From a checkpoint of a small contrastive audio-text model: encoder arch convformer, soap at rate 0.0021.
Rows from block 7 of the audio encoder of a small contrastive audio-text model, named by matrix and row number. Rows with one number within an expert belong to one neuron, the router's apart. Each number is 128 + 24 x the weight over its row's rms, rounded and kept within 0 to 255. All counts start at 0.
Before each expert's rows are labels from the 100 clips, of 14976, where the router gives the expert most weight on average: "peak in band" is the frequency band that holds the peak. Only what is clearly more common there than usual is listed. The data: notes from a synthesiser with random patches. In brackets: how many of the 100.
# router: router (encoder.blocks.7.mlp.router.weight, 16x320, trained with AdamW), inputs 0-79
# gate: expert gate (encoder.blocks.7.mlp.gate, 16x160x320), inputs 0-79
# up: expert up (encoder.blocks.7.mlp.up, 16x160x320), inputs 0-79
# down: expert down (encoder.blocks.7.mlp.down, 16x320x160, transposed), outputs 0-79

# expert 5
peak in band: 1000 to 2000 Hz (58)
router.5 [147 139 114 125 109 144 152 124 129  54  97 119 119 127 141 145  75 131 128 170 149 182 135 136 150 106 143 104 140 113 109  95 132 114 139 101 129 177 120 142 143 147  97 142 123 101 134 147  96 143 123 102 100 159 104 109 119 126 137 172  94 120 125 131 156 128 131 175 115 123 151 116 160 100  93 127 157 134 140 147]
gate.0 [125 107 132 145 123 154 108 131 119 112 134 116 152 161 149 129 119 114 155 127 126 121 103 146 155 108 120 113 114 135 102 102 110 174 156 119 151 160 132 118  71  99 136 145 140 172 120 149  93 161 189 107 141 161 133 125  88 201 126 109 127  91 139 103 130 186 179 142 133  94 107 141  94 139 157 130 121 137 119 109]
up.0 [ 92 165 131  72 158 117 112 125 139  90 101 137 149 129  77 105 190 130 115 134 115 156 133 131  68 148 119 118 142 119 130 121 154 114 136 136  89 120 101 150 152 111 127 126 130 126 149 107 136 106  83 160 138  85 136 131 146 101 101 124 135 188 144 150 116 105 116 131 127 138 134 118 136 162 118 142 121 134 158 132]
down.0 [129  98 121 135 173 139 123 144 139 105  95 114 148 146 102 145 134 101 137 160 180 112 147 145 155 140 106 140 128 127 105 132 101 160 156 170 180 137 129 135 122 111  92 139 120 123 137 137 145 162 115  88  96 142  82 136 131 133  91 103 177 150  74  94 103 100 144 151 123 100 108 105 145 134 174 139  96 151 133  94]

# expert 8
peak in band: 2000 to 4000 Hz (52)
router.8 [108 164  97 120 117 142 144 165 131 133 126 144 133 131 192 121 123  62  87 119  84 180 108 181  88 147  91 155 165  96 133  92 165 125 146 139 129  82 130 126 110  77 134 127 116  82  71 133 131 125 142 124 104 118 151 130 155 122 148 164 108 140 106 155 130 131 107 159 152 105 100 125 106 108 103 112 112 106 127  92]
gate.0 [144 130 126 147 114 148 109 130 155 152 127 118 132 119  95 105 155 130  93 142 121 132 168 107  97 145 112 104 141 126 162 157 116 142 145 137  99 138 160 141  82 109  97 177 155 121 155 144 178 155 102 143 136 113 132  78 161 180 102 150 134 152 141 101 120 127 150 105 153 119  96 149 163 146 100 140 153 101 142 141]
up.0 [129 140 139  79 147 116 120 134 123 139 158 104 112 158 114 155 115 129  94  87  94 140 134  99 123  93  76 115 141  89 122  95 130 129 137 167 115 119 121 115 129 156 101 184 116  52 137 131 116 135 118 139  95  98 142 135 153 117 158 123 119 140 120 133  88 164 163 132 100 100 134  86 153 167 121  90 194 132 174 120]
down.0 [ 90 134 113 171 183 141 106 142  99 126  78 120 131 108 113 106 133 140 162 125  84 148 129  89  88 126 135 153 121 149 135 119 141 131 134 115 130 146 109 115 118 138  95 110 105 146 178 107 170 137 156 115 101 145 123 109  88 107 107 125 146 173 120  97 103 135 140 111 143  95 148 127 113 122 138 130 144 121 126 106]

# expert 9
peak in band: 1000 to 2000 Hz (67)
router.9 [149 130 127 118 105  98 155 130 110 170 158 123 140 133 131 122  98 157 150  37 184 127 123 102 130 117 147 126 119 120 104 104 119 109 180 123 116  96 108 148 142 140 178 118 134 129 132 103 140 136 103 103 121 141 137 119  91 156 132 134 123 154 136 140 175 165 101 137 151 145 117 126 131 136 157 140 153 122 137 128]
gate.0 [133 102 130 118 112 110 138 132 127  94 124 122 132  86  96 158 115 155 119 128 182 101 106 110  78 101 147 129 158  78 120 106 172 104 167 132 114 118 135 117  99 105 161 163 169 166 122  98 101 150  91 148 151 144 115 177 109 157 112 143 135 104 125 153 149 101 130  87 136 139 147 166 134 147 116 134 129 152 117 125]
up.0 [154 176 115 108 118 151 161 138 159 178  84 120 106  98 111 140 119 119 124 117 125 126 129 130 162 144 114 112 107 200 148 174 119 132 125 107  79 178 151 102 150 145  76 141  87 100 195 128 128 127 151 120 134  83 140 126 139 136 151 121 151 169 114  99 144 135 148 142 126 162 116 173 151 135 108 146  99 144 135 114]
down.0 [110 149 153 129 123 144  73 131 143 144 118 121 118  72 145 115 136 119  93 106 112 129 157 105  98 128 133 134 149 120 137  94 135 117 109 140 136 120  98 105 139  74 105 147 129 159 140 137 163 161 146 123 118 137 102 107  88 152  65  88 138 114 151  93 129 130  91  94 147 123 136  69 103 135 138 126 117 131 138 109]

# expert 2
peak in band: 1000 to 2000 Hz (70)
router.2 [153 140 150 147 125 133 153 102 107 148 162 141 119 105 106 140 141 121 117 129 140 148 137 134 142 142 114 172 132  93 112 108 128  69 122 108 156 147  96 110 116  78 147 121 141 158 139 126 104 125 136 102 103 160 104 135 122 138 146 152 119 183  91 129  96 120 129 117 111 163 154 132 171 155 133 123 133 137 115 157]
gate.0 [135 159 120 113 145 143 123  98 117  75 143 151  87 134 107 148 163 134 140 104 110  91 153  92 131  98 142 112 135 104 160 157 123  98 128 117  96 140 141 122 122  99 137 139 144 105 111 113 124 124 166 132 128 108 178 108 134  97 127 144 119 147 146  96 167 114 156 103 110 149 136 114  74 126 107 136 130 136 170 120]
up.0 [108 160 164 136 156 110 107 124 133 117 115 163 130  81 149 150 119 109 148 124  84 115 132 126 154 112 160 157 126 139 147 139 120  82 114 121 128 137 161 120 106 103  80 122 132 101  98 129 118 158 103 112 131 103 123 108 139 150  91 124  67 137 111 141 134  68 100 108 113 136 128  96 135  98  75 140 150 125 126 104]
down.0 [121 172  98 159 123 117  97  65  95 152 125 128 199 103 146 127 155 101 113 126 180 138 124 114 149  96 141 111 138 100 101 100 163 170 141 119  83 137 135 128 138 109 146 105 160 133 119 144 122 122 180 100 123 132 141 168 117 128 132 209 104 112 125 129  92  93 151  73 107 106 146 112 116 136 105 115 110 137 112 102]

# expert 15
peak in band: 4000 to 8000 Hz (64)
router.15 [118 180 106 125 108 166 137 141 137 117 165 126 112 161 154 135 126 136 115  79 140 143 115 118 137 145 115 167 126 143  86 135 127 143 132 163 172 125 172 113  86 145 129 124 108 115 141 142 147 153 133 121 154 182  93 134 136 113 161 142 104 153 158 112  75 121 129 163 157 151 138 145 145 138 186 137 149 154  99 145]
gate.0 [134  52 163 159 114 120 132 130 100 109 112 110 117 136  94 155 115 127 139 135 171 131 131 154 143 158 129 140  92 163 178 126  52  81 109 148 127 136 117  99 154 124 124 142 105 111 109 148 144 111 167 147 161 102 128 114  94 138 131 119 111 115  96 150 151 116 134 114 128  94  96 151 134 106 107 152 108  99  59 130]
up.0 [ 99 129 166 113 139 114 124 131 106 126 171 108 131 123 157 137 100 110 118 130 154 104 111 149 141 135 134 134  75 167 132 143  55 108 137 153 153 142 115 117 184 111 131 109 128 128 138 138 186 167 153 131 138 111 145  96 137 163  93 112 131 122 156 143 138 108 159 131 157 122 176  91 130  91 142 129 119 155 114 108]
down.0 [119 128  70  78 105 143  91 139  85  89 123 143 142 154 132 126 102 135 108 122 147 147 148 154 122 127 128 114 151 115 121  89  80 126 156 127 104  87 122 125 135 128 137  93 157 111 140 122 143 152 144 151 166 138 117 130 107 126  86 121 142  90 130 105  91 123  95 127 140 114 172 138 121 152 109 166 139 119 109 129]

# expert 1
peak in band: 4000 to 8000 Hz (50)
router.1 [133 116 118 165  93 180 123 115  81 138 145 130 120  89 132 123 117 115 146  92 140 132  98 149 182  68  90 119 170 133 127 165 115 138 163 117 141 136 116 104 174 127 154 133 126 104 121 140  91 135 120 122 102 101 101  94 116  90 111 140 145 129 109 152 151 166 138 126 115 106 115  94 144 131  90 133 139 118 167  97]
gate.0 [155 144 115 162 121 152 133 107 139 128  99 119 113  89 147 146 129  98 107 123 108 121  93 134 130 140 174 125 137 138 150 119 147 133 168  92 114 167 155 143 163 121 132 134 131 130 147 150 119 119 131 144 128  97  91 105 143 152 103 182 164 124 164  87 132 173 151 130 128 130 134 173 175 142 139 100 165 134  88 100]
up.0 [138  98 153 117 131 136  94 109 112  99 149 158 172 146 129 124 156 132 151 116 113 148 111 124 137 123 128 123 177 143 124  94  99 103  76 158 166 115 100 136  99 121 114  96 176 165 170  94 143 122 135 121  86 120 146  96 139  94 105 107 113 142 131 129  98 113 167  96 135 118 132  89 117 132 125 138  87 137 166 127]
down.0 [139 135 151 103 148 118 103 125 130 122 139 117 105 117 150 108  99  61 119 107 130 139 149 155 123 185 126 128 148 122 137 120 127 142 150  95 109 156 141 144 177 112 144 119 170  82  84 101 130 104 134 105 119 100 110 113 115 135 157 128 150  98  71 126 131 139 114 178 117 142  78 181 172 144 139 163 140 128 105 152]

# expert 10
peak in band: 250 to 500 Hz (90)
router.10 [137 102 179 113  91 143 105 147 146 146 152 125 118 158  94 101 118 156 143 110 126 132 152 132 153 124 129  92 151 157 156 145 126 165 150 124 163 109  82  94 148 136 135 148 139 126 103 125 155 142 145 134 141 101 122 101 126  90 130  68 155 153 149 158 113 121 105 109 122  98 102 159  90 155 127 148 108 132 112 156]
gate.0 [128 137 117 162 137 134 129 145 157 155  87 162 131 132  86 135 125 127  74 197 135 100 141 119 160 143  95 116 101 140 122 144 124 137 137 144 129 120 143 125 128 139 132 121  78 153 108 132 142 111 136 118 133 115 114 122 110  91 142 122 105 114 143 149 151 126  89 163 133 126 115 105 154 195  99 133 107 137 144 125]
up.0 [134  94  72 172 119 146 111 147 155  98 141 109 134 106  79  99 100  76 149 136  59  97 148 143 147  98 154 113 115 152 148 173 119 125 130 169 162 155 148  97 122 184 152 130 100 138 133 113 137  96 134 161 159 152 148 133 129 104 115 134 126 114 134 194 118 123  79 145 134 126 145 118 171 136 133 136  89 156 127 114]
down.0 [116 106 106 145 125 102 140 148 151  98 120 121  97 121  84 119 129 123 144 163 153 115 122 116 179 120 108 153 133 141  69 134 144 140 135 136 137 122  97 135 141 125 126 132 157 126  92 122 172  75 142 160 103 107  85 170 176 101 149 114 127  94 112 107 137  88 110  94 143 111 157 140 151 166 137 125 151 122 117 123]

# expert 13
peak in band: 1000 to 2000 Hz (52)
router.13 [106 142 184 108  99 145 152  93 129  77 165 137 123 108 124 151 135 111 140 128 160 131 156 108 122 157 124 130 133 125  85 108 116 114 140  90 164 140 103 154 113 127 133 120 125 132 128  75 116 116 126 126 167 156  94 107 122 138 101 152 156 132 136  84 116 136 147 131  73 111 174 118 106 157 155 166  93  90 125 128]
gate.0 [144 160 163 111 137 127 136 131 136 118  99  97 125 146 132 116 117 143 115 104 154 142 118 117 115 125  97 123 129 132 126 143 120  93 145 120 176 185 106 161 120 103 146  99 133 180 135 115 129  94 147 119 115 100 126 106 140 154 151 139 148 151 145 180 110 155 132 101 160 130 148  96  96 161  60 140 134 135 114 153]
up.0 [120  86  98 132 161 112 153 131 110 146 133 129 110 109 111 153 111 104 148 115  88 140 139 135 121 148 154 157 118 102 125 190 126 156 111 143 122  91 165  79 162 106  93 163 154 110 118 128 155 173  79 115 150 148 114 169 125 110 129  99  95 153 146  80 124 126 139 134  80 145 100 163 148 127 159 106 121 144 147 116]
down.0 [103 172  75 138 155 114 113 133 116 135 124 123 130 106 128 118 154 111 123 156  98 121  79 132  92 161 124 150 130 143 164 158 154  99  88 126 113 145 177 136 136 159  94 154 164 125 107 112 160 162 114 132 113 143 133 128 138 162 160 139 147 137 131 107 126 106 120 120  97 158 105 141 106 181 121 130 122 140 162 127]